From a checkpoint of a small masked image model.
Data: trained on histories of elementary cellular automata, time running down, 295000 training examples, 5.2 epochs.
Rows from block 13 of the encoder, named by matrix and row number. Rows with one number belong to one attention dimension. Each number is 128 + 24 x the weight over its row's rms, rounded and kept within 0 to 255. All counts start at 0. After the name is the row's rms in percent of the matrix's.
# v: attention query, key and value (stacked) (encoder.blocks.13.attn.qkv.weight, 384x160, the v third), inputs 80-159
# proj: attention output (encoder.blocks.13.attn.proj.weight, 160x128, transposed), outputs 80-159
v.4 099 [ 95 128 108 134 141 180 123 109 116 148 132 178 100 133 152 136 111 100 157 133 140 126 135 132 133 150 133  97 155 134 133 113 137 155 151 113 154 168 131 156 117 153 143  90 157 108 126 142  98  75 122 122 158 135 175 128  73 149 118 128 154 107 149  88 151 161 123  95 159 140 146 124 149 116 103 113 121 105 131 126]
proj.4 101 [157 115 142 101 173 153 125 161 123 168 137 154 129 132  89 120  86 139  99 103 155  94 144 109 109 130 148 136 113 104 131 180 175 177  93 104 133 141 144 116 129 101 107 136 143 167 171 137 175 117 109  90 119 120  99  92 134 148 135 172 142 185 119 125 155 126 141 156 121 105 151 135 108 108  83 105 144 127 144 130]
v.5 094 [119 103 151 131 134 104 135 180 150 147 129 149 139 141 128 112 166 116 142 105 122 145 100 142 152 134 134 103 145 103 144 116 145 105 124 133 145 135 102 172 113 146 135  87 152 116 130 105 121  75 139 145 107 153 122 105 112 122 109 108 103 133 132 113 119  62 123  81 171 104 158 157 139 164  87 161 143 121 164 146]
proj.5 098 [118 161 120 169 126 158 137 116  83 113  84 144 106 105 131 121 122 106  94 123 139 136 121  93 104 122 158 136 105 115 113 117 127 154 108 115  94 159 130 108 150  80 141 135 143 156  94 135 148  80 116 115  93 126 198 123 117 134 130 123 134 124 106 125 139 169 161 137 150 142 142 111 106 126 152  79 138 112 124 128]
v.6 098 [140 142 102 125  54 161 136  96  91 120 115 144 104 115  96 155 113 184 135 151 136 115 154 108 116 138 117 129 137 146 108 133  93 139 141 157 138 140 141  90 174 154 124 138 102 135 148 137  87 130 150 120 142  38 169 118 165 168 124 107 175 147 151 125 110 168 171  95 114 118  90 118 116  76 114 127 145 138 146 164]
proj.6 104 [149 116 148 150 152 129 103 142 138 130 145 102 108  60 152  74 132 118 144  93 104 137 174 141 124 108 105 153 164 120 131 108 116 115 128 123 114  65 114 130 110 127 109 137 156 114 153 153 132 134 152 127 111 163 104 144 122  71 135 130  96 140 141 122 108 106 150 199 134  90 131 137 162 131 160 141 136 164 118 130]
v.7 103 [147 129 134 147 133  87 142  76  89 120 158 126 222 122 148  86 124  90 123 106 136 166 138 141 167 167 154 107 187 151 140 110 134 141 131 128 150  95 141 138 118  60 130 115 124 128 135 112 157 122 129  88 126 110 126 125 119 121 130  97 116 146 153 140 140 109 103 143 136 106 131 129 106 136 114 157 113 149 118 162]
proj.7 094 [146 144 104 125 112 134 129 122 122 115 142 120 125 165 160 118 132 139 131 139 127 123 140 100 109 124 144 104 109 148 129 164 138  96 141 116 138 174 135 106 103 129 170  94 122 122 126 161 122 108 128 157 128 111 119  98 130 167  94 121 125  88 115 115  55 118 121 111 106 109 138 103 141 128 144 122  99  83 154 134]
v.8 095 [147  82 121 143 141 127 166 120 127 122 140 165 107 128 147  94 154 174  95 112 148 124 123 152 106 121 144  94 119 158 101 119 104 173 140 149 146 183 125 138 136  95 144 113 146 109 126 100  98 157 147 113 159 114 162 118 139 166 132 123 159 148 150 124 121 132 176 113  94 142  71 132 149  99 116 128 140 122 131 152]
proj.8 086 [153 143 135 121  97 162 118  97 108 123 133 135 138 106 144 141 133  80 161 122 140 118 110 114 156 123 140 132 160 104 142 142 158 132 106 111 130  78 103 130 115 145 108 119 165 123 114 163 139 102 118 120 102 101 131 144 117 123 171 156 137 143  98 122  78 118 131 183  98 118 139 147  88 130 142 138 180 125 130 138]
v.9 094 [126 104 147 146 152 134  96 173 152 143 138 144  85 101 180 111 172 131  93 160 144 131 135 148 140 109 126 158 141 145 144 128 102 165 112 154 103 135 117 167 119 109 146 129 118 120 114 147 101 152 107 112 162 137 146 127 152 141 109 110  99 147 120 112 145 138 130 143  88 121 155 127 211 147 133 111 134 105 128  84]
proj.9 098 [102 177 122 147 115 130 155 154  98 124 151 155 124 192 122 165 151 134 124 125 130 129  98  74 106 129 117 160 153 144 128 150 169 112 138 115 158 126 162 100 158 143 117 138 155 148 130 115 137 119 140 149  76 131  94  98 147 120 157 132 132 136 160 148 149 116 133 114 157 123 129 116 103 112 146 156 132 111 119 135]
v.10 105 [124 118 135 121 114 164 130 106 161 153 134 109  87 143  82 161 113 211 169 171 114 108 127 141 114  73 113 167  87 124 105 146 101 146 148 133 129 152 142  90 143 195 104  95 109 120 111 142 105 163 138 141 107 113 159 117 110 169 138 137 171  97 146 117 124 118 127  94  87 140  94 148 133 107 131  89 142 128 134 137]
proj.10 114 [129 118 172 155 160 116 116 130 138 128 115 128 172 102 118 142 133 117 133 125 153 110 130 125 149 108 104 157 119 134 119 119 124 131  99 164 130  55 133 152 125 148 127 145 131 139 149 111 143 148 116  86 125 124 110 134 116 130 123 166 130 153 148 160 105  87 112 142 110 109 128 149 110 134 121 145 131 150 120 123]
v.11 097 [109 123 119 132 110 118 153 135 145 132 135 163 108 119 169 149 127 161  93 119 113 134 139 115 104 103 122 169 109 164 159 115 144 176  95 170  88 120 149 131 109  97 161 179 122 124 139 124 106 142 118  99 161 138 162 101 146  80 140 144 113 137  84 113 129 165 169 165 168 160 123  96 157 110 137 126 148 116 135 130]
proj.11 090 [160 115 151 121 116 126 132 133 103 127 153 126 141 146 151 118 127 124 166 130 130 118 104 130 155 130 103 120 156 134 127 144  94  96 159 103 141 133 162 149 149 153 102 137 102 137 103 140 136 132  97 147 124 132 108 117 151 136 101 145 139 127 141  96 184 164 146  85 147 143 134 139 146 140 148 143 139 102 141 161]
v.12 100 [138 106 126 133 100 119 143 165 148  97 144 154 130 118 109  95 121 121 132 143 105 123 109 146 123 119 118 142 138  99 113 125  97 144  96 160 176 147 119 118 137 149 116  94  99 124 140 175 124 105 153 156 145  96 103  85  90 163 105  87 137  97 155 117 125 118 182  88 145 111 119 115 143 134 135 130 144 153 173 143]
proj.12 097 [110 170 130 154 115 139 103 137  91 149 100 121 118 100 151 147 154 112  87 121 145 164 138 138 102 120 118 115 149  96 139 122 131 122  98 164 120 132 132 151 150 100 162 157 135 157 116 116 173  89 141 101 121 129 143 109  97  77  85 121 145 148 141 121 113 132 103 186 130 111 137 133  96 119 118 127 132 106 115 135]
v.13 107 [110 135 117 120  81 177 113 100 142 157 104 133  83 109 123 151 126 135 157 151 131  96 122 136  80  49 127 144 114 108  97 150 127 140 138 139 131 130 132 109 143 153 149 105 104 104 127 117  96 143 129 103 143  81 121 109 136 187 117 127 145 130 166 113 130 132 172  76 155 145 138 156 169 129 139  99 125 139 151 135]
proj.13 117 [141 141 156 152 142 134 121 150 107 151 104 145 149 107  97 104 100 116 106  87 137 136 133 131 120 159  92 157 149  75 133 106 123 125 121 133 133 117 131 142 153 135 102 164 141 137 118 123 158 108 123 114  60 161 133 141 113  97 137 127 151 164 122 134 135 125  98 182 159  98 111 117 108 153 143 157 124 156 118 130]
v.14 094 [153  69 124 104 115 156 134 125 137 116 115 141 105  93 126 132 140 188 114 160 126 163 113 113 138 124 114 121 169 127 128 139  73 145 118 125 127 111 143  88  93 183  91 105 107 138 128 147 134 105 137 140 173  86 157 130 122 134 181 107 151 140 128 116 139 116 128 140 107 121  80  74 158 113 145 136 108 169  95 129]
proj.14 093 [ 92 189 138 124 135 120 108 107 112 101 186 127 109 131 124 122 124  97 131 105 137 109 118 126 115 139 115 128 112 130 107  88 129 136 150 152 122 117 131 124 132  91 153 132 126 135 133 138 100 135 146  83  97 166 102 139 106 103  76 102 112 130 140 154 133 148 170 141 105 147 165 152 103 118 151 135 148 120 140 141]
v.15 098 [119  84 125  84 111 154 121 129 143 126 141 214  99 111 163 142 162 102 124 138 132 147 118 117 145 128 141 169 171  99 127 142 133 126 111 105 130 143 133 128 103 129 121 116 171 122 150 144 117  81 140 103 153 148  98 160  80  93 139 157 155 109 131 108 141 169 166 104 168 111  95 106 171 118 134 119 132 129 150 135]
proj.15 094 [130 122 145 151 139 145 115 119  90 131 162 103 129 131 122 134 110 106  81  67 100 115 133 127 126 152 112 103 133  89 114 128 130 163 130 111 110 121 126 138  88 117 144 164 113 168 134  92 128 112 101 135  86 153 140  91 139 151 104 136 136 177 145 135 189 171 145 164 122 152 162 119 102 119 118 124 140 134 152 127]
v.16 115 [136 160 112 130  98  99 122 102 138 118 109 161 102 128  93 135 153 116 152 141 126 136 117 118 107  99 113 139 127 117  95 152 193  85 134 121 134 140 137  96 151 198 133  96 106 109 153 149 126  96 161 113 120 141  92 139  80 154 118  93 152  95 183 112 108  97 171 121 175 108 158 111 147 150 116 141 122 148 165 150]
proj.16 102 [113 120 117 137 162 135 144 152 139 155 109 133 174 103 109 116 147 124  98 105 147 120 123 122 139 146 157 112 140 107 115 132  90 150 122 128 136 142 138 152 141  85 150 163 112 150 132 117 148 114 128 116 109 137 119 160 139 106 125 131 127 135 109 143  91 151 110 146 104 125 110 129 111 147 119 154 110 137 119 124]
v.17 093 [140  91 108 143 156  64 118 118 142 150 143  78 151 123 124 108 142  91 124 127 126 174  95 147 141 143 150  97 152 114 175 142 129 102 147 144  79 149 157 110 116 110  97 148 139 140 110 123 134 120 109 120 145 143 100 136 143 110  96 153 106 153 137 165 138 122  91 157 125 131 137 137 137 149  98 117 119  92 100 142]
proj.17 102 [105 135  87 102 135 133 104 111 133 103 139 162 103 169 132 121 152 115 140 122 148 119 115 128 145 112 165 144 133 127 119 137 166 111 142  96 162 127  94 132 118 126 156  73 139 124 138 128  91 127 143 169 137  98 130 103 136 160 145 113 145  75 111 104  96 147 117  73 150 146 123 131 115 138  98 123 121 108 116 118]
v.18 090 [150 137 127 175 153 156 117  88  90 143 135 126 155 136 141 142 123 132 171 116  88  83 156  93 151 116 124  88  86 119 117 106 132 108 130  94 137 197 124 171 159 145 145 152 156 144 137 155 109 136 120 136 146 111  93 157 136 191 107 102 136 130 147 117 119 152 128 130 135 133 126 166 120 133 134  94 126 116 138 153]
proj.18 093 [135 151  97  93 138 114  93 134 119 100 102 118 109 139  87 130 113 140  92 147 171 136 114 137 130 126 140 149 146 105 121 110 135 123 136 140 113  69  88 142 123 144 115 110 156 114 129 125 119 163 139 123 138 110 117 163  77  98 182 152 146 141  96 129 139 112 157 122 107  93 135 140 132 149 103 168 104 147 119  79]
v.19 107 [127 169 148 143 125  81 108  97 135 107 111 144  84 118 116 127 138 173 155 183 128 146 120 154 140  98 103 160 105 136 130 142 139 142 128 112 151 155 140  91 135 151  82  89 130 157 144 147 122 186 137  89 104  94 103 124  78 165 148 199 154 146 162 129 145 123 146  84 127 128 110 148  81 127 154 113 141 134 130 137]
proj.19 102 [137 128 152 155 125 134 141 116 144 125 114 148 140  96  99 150 118 108 109 131 109 112 149 147 117 106 122 159 118 113 111 103 139 166 138 127 119  97 120 146 120 145 130 153 122 111 108 112 137 124 137  97  99 139 119 129 137 113 117 119 115 123 122 130 140 100 126 137 118 151 183 131 136  94 116 140 120 135 109 126]
v.20 108 [107 146 143 118 123 166 123 118 117 140 124 106  62 129 123 159 124 149 160 166 151 100 134 107 105 152 123 189  78 121 126 143 150 107 145 118 141 144 143 113 119 158 139 105 141  85 140 148  69 141 131 114 123  92 149 136 111 188 117 133 134 111 167 113 118 125 121 105 119 108 147 116 143 132 101  94 128 153 163 107]
proj.20 106 [156 116 155 184 170 128 169 102 127 127 125 142 192 124 112 119  92 124 118  98 113 129 144 117 137  93 142 158 139  96 134 150 118 183  74 120 141 112 178 129 121 109 133 139 126 149 140 120 145 131 144 114  79 127 115 135 135 101 138 174 119 138 126 142 139 148 122 156 115 117 123 144  96 132 140 106  92 151 152 132]
v.21 099 [168 106 110 164 162  99 151 154 110 127 129 101 144 122 135  81 115  83  92 119 133 162 140 150 132 151 135  84 153 120 144 121 108 155 130 116 134 114 107 143 127 131 138 180 174 112 150  95 143 150 137 113 117 135 137 114 169 113 114 122 100 142 131 190 113 103  95 176  78 127 107 142 118 114  98 121 130 118 126 153]
proj.21 100 [122 111 119  84 116 134 110 108 126 121 128 145 116 135 170 150 148 121 155 110 117 115 106  89 146 118 154  99 136 192 103 121 158  64 105 131 140 181 106 101 115 128 154 114 158 135 110 150 122 158 122 151 146  76 124 141 114 147 128 101 107 104 101 137 103 103 150 120 114 113 145 101 128 181 127 144 105 101 131 109]
v.22 090 [113 130 111 135 129 173 155 131 134 142 113 146 107 148  88 123  90 175 154 151 105 105 147 118 125 101 113 144  94 136 141 141 145 155 136 102 107 135 128 119 176 110 119  92 109 119 122 145  93 147 118 104 106 107 175 134 110 165 137 155 160 132 138 130 141 149 136  90 126 105 109 143 156 128 147 111 155 155 130  87]
proj.22 094 [155 151 127 158 131 115 136 108 127 124 123 132 159 111 127 149 133 116 164 114 113 121 111 123 115  85 136 168 117 158 107 122  69 128 110 177 128  99 132 158  93 181  96 154 127 111 114 113 122 160 127  99 120  89  98 137 186 148 124 121 100 139 112 148 155 126 130 161 106 146 122 127 138 141 152 130 108 142 132 163]
v.23 104 [117 143 131 136  97 108 147 106 118 104 109 108 128 145  99 138 100 181 130 150 129 135 137 118 106  98 120 139 106 166 140 110  70 159 142 127 125 119 120  97 116 158 115 141  85 134 144 136 141 112 124  95 181  57 193 112 134 139 128 154 142 148 118 111 117  98 142 122  92 144 136 130 130 126 126 104 117  79 142 140]
proj.23 114 [121 141 149 141 113 131 110 120 146 123 143 129 121 105 162 111 116 137 135 182 132 111 129 106 149 108 112 137 109 208 108  91 136 132 176 141 127  83 157 133 117 138 124  80 128  90 102 108 121 171 118 112  89 147  80 134 124 138 126 122 115 136 149 116 130 117 136 119 109  80 142 103 128 129 135 179 140 118 107 124]
v.24 095 [ 87 148 143 103 133 157 136 133 174 147 132 176  82 158 121 157 175 156 130 130 101 169 107 126 121 119 118 120 129 133 113 147 116 109  85 116 156 156 112 105 122 184 105 140 130 122 127 115 121 132 142 143  79 129 178 115 110 136  98  79 159 109 153 101 136 137 115 130 147 133 106  50 138 137 124  93 142 144 140 138]
proj.24 087 [133  95 150 140 154 146 166 140 124 123 154 126 153  86 123 115 104 103 155  79 150  97  90 130  96 105 154 126 124 104 134 122 135 129 103 152 137 108 102 161 143  85 175 168 163 142 140 131 156 108 118 118 152 156  92 141 145  85 124 163  96 149 132 138 158 137 117 150  98 155 124 179 115 134 142 112 129 135 146 133]
v.25 091 [118 152 125 199 140  84 133 145 154 135 135 164 122 133 136 147 118 117 105 128 122 146 150 116 125 183 119 156  92 124 130 143 162  81 155 105 133 135 139 141 131 136 130 130 141 134 101 169 130 167 124 109 136 132  57 148  64 142  88 164 139 135 111 129 139 101 139 125 187 135 119 109 110 136 153 152 128 157 154 107]
proj.25 089 [141 127 128 133 109 130 150 136 109 118 127 131 134 163 107 138 142 149  97 139 138  95 116 124 162  94 125 117  98 108 113  84 113 230 135 164  93 116 136 157 112 110 162 129  96 113 139 120 100 126 119  96 104 143 129 139 143 120 156 132 129 116 122  94 184 141 101  67 130 137 135 134 124 130 130 130  94 122 132 149]
v.26 104 [149  72 121 112 146 135 136  96 150 134 140 164 182 100 134 129 140 135 101 102 133 174 112 137 162 137 113  65 128 148 137 120  63 176  81 132 136 152 110 152 112 110 144 112 133 126 107 100 129 117 119 119 134 130 184 102 127 132 141 135 116 120 117 128 138 132 123 118  80 112 106 119 128 122 110 128 122  84 146 151]
proj.26 095 [124 146 137 138 134 133 103 127 112 116 135 128 124 155 142  93 119  92 146 136 139 104 103  99 119 171 138 153 141 132 135 133 175  93 147 123 112 131 100  88 125 143 156 129 171 156 154 144 189  95 115 149 154  80 135  92 117 125 131 112 144 154 148 130  97 116 114 155 141 138 145 144 119 129 144 105 162  88 123 129]
v.27 110 [101 118 120 148 173 128 109 154 114 138 138 138 146  96 191 102 160  92 125 118 151 191 129 163 124 196 130  82 181 145 166 111 121  83  86 137 158 130 129 138 109  67  86 146 134 114 115  85 152 120 140 115 131 166 104  94 116 106 135 113 135 131 131 157 124 121 127 116 146 102 131 138 152 154 109 118 147 146 105 117]
proj.27 109 [126 129 134  95  77 150 145 128  99 108 107 168 111 159 143 147  92 140 141  94 107 121  98 126 105 145 145 142 114 122 141 159 145 123 149  73 141 172 101 116 138 101 142  96 162 157 121 183 117  83 113 159 162 132 155 104 123 149 135 102 149 133 122 121 111 125 137 132 116 151 153 114 107 108 124  98 147 100 118 122]
v.28 088 [142 147 143 170 103  89  94  68 114 137 117 132 159 126 148 150 110  99 115 130  98 128 133  60 138 144 108  70  91 179 139 162 126 115 105  77 120 122 130 114 143 120 115 109  91 120 116 132 151 141 120 125 128  86  94 124 114 178 125  71  92 135 118 118 123 147 169  85 159  66 142  99 108 121  94 130 131 130 109 143]
proj.28 090 [136 132  95 129 117 119 142 151 109  94 141 120 132 125 121 104 157 149 145 125 127 144 119 123 129 110 151 139 118  98 140 116 118 110 146 164 153  98  92 129 135 133 119 104  94 158 117 155  89 136 117 153 116 143 122 171  99  91 128 168 179 128 110 125  82 124 125 157 115 132 119 137 128 133 174 121 122 106 135 166]
v.29 094 [133 120 156  81 115 139 127 140 144 108 136 147  98 163  86 119  83 190 135 144 119 116 108 116 135 154 145 120  97 152 127 146 113 123 182 135 175 120 143  95 112 144  94 112  84 128 119 113 144  86 112 143 150  87 172 143 126 123 139 128 154 140  77 126 137  87 125 150 124 126 121  90 105 116 139 133 133 154 122 101]
proj.29 096 [107 106 134 127 128 124 154 123 123 157 169 105 163  86 117  96 149  94 166 122 150 139 152 135 131 113 123 134 112 150 116 121  77 122 117 158 117 123 135 169 111 107 150  96 102 107 134 154 106 163 135  68 142 138 104 115 120 150 143 136  92 104 148 137 137 147 142 101 131 126 137 155 180 103 132 139 172 133 145 132]
v.30 091 [113 169 132 108 156 137 115 172 130 125 107 118 110 145 148 122 149 138 120  99 124 101 138 170 150 142 123 191 134 117 141 131 155 120  97 135 107 169 116 140 111  67 138 117 190 159 123 159 134 136 105 176 125 158 112 114 104  92 138  79 158 100 119 131 142 117  87 141 130 109 136 156 134 165 162 146 105 123 131 119]
proj.30 099 [116  98 151 167 137  84 120  96 152 111  98 142 127 119  88 162 126 127 110 107 121 155 131 120 108 137 125 105 139 121 142 130 142 105 128 102 106 109 141 124 128 137 130 134 152 157 130  62 174 157 144 141 164 169 120 107 167 134 127 166  85 124 134 127 147 131  78  94 150 175 147 157 132  79 106 126 114 122 143 121]
v.31 090 [ 96 144 119 130 127 141 101 150  91 118 144 149 111 140 142 151 100 124 154 118 142  93 126  80 112 148 128 148  53 160 133 155 146 130 100 130 156 144 136  97 154  99 113  97 119 140 120 125  98 189 152 113 125  72 124 128  85 148 112  81 124 114 130 122 111 175 165 142 146 139 130 136 113 131 143 136 155 149 150  93]
proj.31 096 [151 116 163 122 127  95 138  64 182 118 108 127 193  82 150 113 117 114 157 121 133 132 155 158 131 145 136 145 145  96 137 146 104 155 115 117 113  99 135 162 131 152 107 139  91 155 125 148 109 117 143 149 149 201  82 168 117 115 155 174 177 138 114 100  86  98 120 128  94 133 120 133 129 113 142 102 138 142 138 132]
v.32 093 [166 110 116 133 158 152 118 147  91 127 148 143 155 134 137 144 136 166 116  80 114 150 149 138 175 110 141  90 150 136  95 107  58 149 131 123 120 139  88 142 128 105 118 134 123 171 155 133 138 148 139 138 160 149 139 145 121 147 115 122 155  97 130 184 131  89 126 168  83 130 115 163 134 126 145 117  85 106 158 120]
proj.32 102 [118 116 119 149 130 115  90 133 117 125 133 114 116 119 132  93 133 142 137 161 150 133 140 135 113 169 120 125 112 132 143 112 201 119 130 112 117 116 101 130 147 131 142 132 181 118 142 134 198 126 147 106 164  99 121 112  95  79 139 130 115 137  95 118 114 130 101 151 112 131 143 178 105 144 128 139 162 136 113  94]
v.33 097 [145  97 151 170 116 141 109 145 169 118 139 119 180 120 140 104  99 144 111 108 123 136 137 156 169 134 120  98 138 150 152 115 102 131 121  83  97 154 115 144 111  85  83 130 117 169  80 114 153 185  95 152 146 129 142 135 113 106 141 138  86 149  92 152 150 134 118 116 127 140 153 167 103 127 139 129 111 106 102 131]
proj.33 103 [ 97 156 105 106 119 129 130 144 148 101 127 131  87 176 132 138 150 173 136 176 130 120 141 111  91 108 131 145 115 150 134 140 145 121 200 126 151 120 117 109 131 160 113  95 128 104 141 132 101 122 129 124 164  72 148 123 133 173 161 109 154 124 132 131 139 101 126  97 131 122 112  93 164 111 143 143 142 100 118 140]
v.34 097 [120 119 119 165 150 112 124  76  99 129 118 136 163 110 120 117 109  86 121 137  93 154 135 133 151 191 139  96 122 126 117 144  92 153 102  81 144 153 128 151 163  79 113 107 126 128 101 113 164 137 112 104 133 133 179 111  94 172 122 139 123 136 112 175 129 180 159  90  90  89  98 132  73 102 143 115 138 125 124 128]
proj.34 099 [165 144 107  89 120 156 116  95 146 113 130 135 136 177 153 161 116 150 150 191 132 137 136  86 121  82 129 117 128 167 122 112 176 104 151 129  90  88  81 108  96 192 120 112 161 133 137 135 121 137 101 130 139  66 103 107 144 125 173 109 141 122 110 110 103  78 113 159 109 138 171  92 161 128 121 115 139  97 134 144]
v.35 099 [148 106 135 143 117 143 128 141 154 144 117 142 109 134  88 125 103  71 113  80 125 109 135 121 116 119 123 124 118  81 129 131 190  90 165 145  99 100 127 128 147 127 174 148 154 112  98 109 138  99 123 129 136 142  95 146 154 128 125 106  52 118 143  99 115  99  88 137 196 145 142 118 141 154 146 172 121 129 132 138]
proj.35 100 [ 98 138 112 145 105 101 145 146 141 136  83 101 135 137 136 106 133 139 111 138 136 150 110 132 131 124 164 137 137 152 141 125  80 148 107 105 132 151 155 138 122 120 121  96  96 151 136 120  70 111 108 140 127 158 188 148 117 113 134 129 156 121 135 133 124 159 157  68 129 150  94 101 141 122 128 132 126 119 117 149]
v.36 107 [151 158 144 111  90 137 115  90 144 121 117  86 109 151  99 154  98 142 136 152 107  89 146 118 146 116 124 139  80 124 115 154 146 114 172 110 149 119 127  83 115 168 108 151  84 139 135 160 144 127 130 165 102  81 107 126 126 140 134  80 135 115 123 128 136 103 129 110  70 109 131  89 103 123 143 139 126 143 134 125]
proj.36 105 [133 114 124 140 191 106 150 143 124 108 126  94 135 115  80 116 126 128 152 149 122 153 176 124 144  90  88 140 101  82 138 114 158 137  82 174 142  92 119 126 123 123 159 133 108 141 156  97 117 172 136  89 117 148 106 172  96 108 132 131 123  93 145 157 144 106 116 163 129 138  91 129 134 100 151 136  88 132 122 133]
v.37 089 [ 98 154 122 122  79 104 154 125  80 150 157 148 147 106 128 137 118 151 110 118 132 117 139  99 104 164 120 125 176 151 130 133 115 124  98 131 134 113 122 163 113 160 134 156 125 140 131 127 107  86 153 120 157 103 130 128 121 150 139 128 120 156 152 136 103 133 157 172 147 141 122  84 166 122 126 119 128 186 144 111]
proj.37 094 [131 164 140 129 113 167 132 148 106 143 132 108 133 108 149 106 105 126 154 138 120 145 100 149 132 148 127 116 135 139 106 127  80 147 165 117 120 145 152 114 145 107 155 128 111 113 139 133 126 110 138 118 107 152 117 138 104  89 114 114 163 147 121 106 108 138 152 184  84 126 132 103 171 147 140 129 160 107 121 127]
v.38 086 [116 134 134 136 102 121 124 114 100 140 116  91 164 120 107 111  95 120 119 113 118  86 157 164 156 133 119 158 106 149 163 142 165 158 141 119 147  83 128 121 108  81 133 181 103 150 129 142 172 172  98  88 115 133  92 135 122  94 141 137 129 132  94 152 130 127 144 155 100 106 170 158  82 148 152 162 111 121  85 125]
proj.38 085 [131 161 102 121 148  96 134 125 162 107 123 111 125 193 118 144 140 165 132 189 100 146 163  94 172 139 123 106  63 151 125 125 149 116 158 118 126 144  98  96 119 156 118 135 105 110 140  98  85 154 141 131 123 104 121 159 118 168 124 126  88  87 162 110 172 120 143  95 125 144 101 107 154 118 134 135  93 110 127 117]
v.39 091 [111 111 119  87 144 164 100 134 135 121 145 144  97 125 143 130 125  69 111 134 145 130 124  78 135 186 141 161 154 137 165 150 168 119 137 136 142  83 145 112 115 167 120 155 150 128 127  86 134  68 103 157 134  92  98 140 161  87 108 142 152 154 103  78 153 185 106 140 166 132 122 118 121 150 126 121 149 119 108 123]
proj.39 091 [ 99  99 144 103 121 121 148  87 140 139 157 142 125 123 121 101 100 139 109  75 149 131 136 120 116 147 117 125 125  87 137 108 106 137 109  93 137 148 132 121 116  71 115 102 115 156 128 121 100 154 116 108  98 147 152 102 162 178 137 128 108 108 130 149 149 130 143 118 123 136 148 148 153 132 138  91 124 150 153 126]
v.40 098 [169 105 106 121 139 130 131 136 166 115 147  92 148 162 140 130 156 134 134  90 126 192 116 110 151 145 156  71 127 106 160 153  85 128 137 107  99 102 137 123 123 160 142 159 135 132 153  94 161  90  96 151 151 150 117 124 164 116 125 135 118 145  75 165 121 116 106 146  90 141 101 107 131 118 125  99 133  76 118 160]
proj.40 105 [ 90 122  83  92 151 112 131 149 125 117 158 131 123 123 136 112 116 122 164 134 150 113 114  93 116 117 134 120 148 159 121  84 153  84 140 139 171 134 124 126 136  93 155  69 162 117 126 141  83 163 107 134 149 106 144 132 123 164 149 131 156  77 133 138  92 116 109  84 128 144 144 127 138 144 133 142 143  88 138 152]
v.41 103 [156  79 122 104 147 174 119  65 135 113 126  99 119 136 116 161 117 167 126 135 116 133 144  77 115 169 117 107  96 132 135 145  71 128 153  92 120 115 131 113 110 160 127 129  84 116 108 154 137  50 123 154 160  76 163 137 142 151 136 122 173 135 102 148 148 158  96 101  88  91 134  85 143 124 113 124 128  86  95 121]
proj.41 090 [140 122 133 137 151 154 139 117 107 118 181 113 124 130 118  74  96 118 151 129 134 143 141 123 167 114 131 148 125 105 136 131 167 103 105 125 158  74 137 152 125 122 119  98 116 140 169  92 121 193 121 103 113 130  81 114 111 132 150 128 117 130 145 137 151 130 159 151 153 132 137 111 119 132 139 113 163 141 130 146]
v.42 106 [101  81 142 100 104 117 128 169 132 138 129 171 124 112 141 114 146  93  85 100 151 113 127 120  95 115 141 127 134 160 156 111 103 193 114 160  89 118 124 174 112 109 201 138 131 110 146  90 116  98 103 108 162 147 148 140 168 105 112 165  97 153 110 123 136 144 112 141 133 146 128 132 159 128 123 120 139  61 108 117]
proj.42 095 [127 130 125 129 103 146 133 114 120 109 148 142 126 134 146 102 131 135 142 128 110 104  85 120 141 140 104 138 127 137 129 118 132  91 149 105 121 166 156 103 114 143  86 133 150 138 100 127 118 128 120 150  80 117 163 113 113 168 142 130 147 136 134 107 159 160 135 110 153 136 149 126 133 138 130 106 143 115 138 128]
v.43 101 [119 170 139 135 134 162 130 114 126 118 143 126 117 128 103 154 128 153 185 176 122  96 113 117 124 119 119 143  80 144 108 159 123 135 177  86  97 147 119 118 153 174 102 132 126 107 135 168 141 146 150 134 109  98 133 133  96 166 141 142 137  98 110 127 118 161 141 146  64 127 125 136  98  87 127  78 144 136 148 142]
proj.43 112 [152 134 146 135 181 107 146 113 151 137 144 106 155 126  82 121 112 113 108 139 142 126 175 145 138  89  94 123 137 129 117 107 156 138 112 183 166  64 136 134 137 125 115 104 127 117 152 114 128 161 120 116 127  93 103 176 121 140 149 145 149 154 138 121 144  71 115 144  84 101 137 125 148 110 118 181  98 141 130 117]
v.44 090 [143 106 129  81 163 143 122  78  51 109 156 125 172 108 111 110  94 157 110 166 126 119 152 140 161 127 100 144 108 155 139  99 100 142 126 121 176 140 141 147 124  62 129  90  99 136 157 157 115 130 132 112 158 105 180 159 117 129 121 127 171 154 137 145 123 145 124 158  83 116 118 130 177 122 110 160 120 138 135 109]
proj.44 097 [168 130 158 132 111 135 123 119 144 148 118  86 125 132 129 113 126 106 141 143 132 132 126 124 166 169  94 122 117 136 129 191 116 107 156 109 108 122  91 122 129 186 134 120 104 132 119 163 161 146 158 107 146 128  95 117  81 114 136 140 130 175 127 109  87 148 203 179 118 110 177 122 116 138 132 122 112 149 124 111]
v.45 109 [163 106 111 128 140 126 145  52 110 112 118 128 152 105 144 155 143 152 125 141 124  98 149 129 153  93 152 105 148 141  87 101  99 165 126 127 145 120 115 149 112 157 154  99  97 131 146  97 107 116 126 122 132  93 136 125 178 176 173 109 136 141 171 141 118 116 181 113  74 107 135  92 186  96 103  99 119 130 126 133]
proj.45 109 [151 172 109 132 138 164 123 148 102 111 118 128 111 108 150  94 107 138 114 139 124 132 139 143 142 142 110 160 145 128 127 134 130  98 121 161 163  95 145  89 131 176 143 146 148 127 130 174 165 144 132 101 106 104 113 129  93  51 113 125 124 121 138 127  85 114 134 180 118  93 112 126  75 180 139 147  98 105 127 123]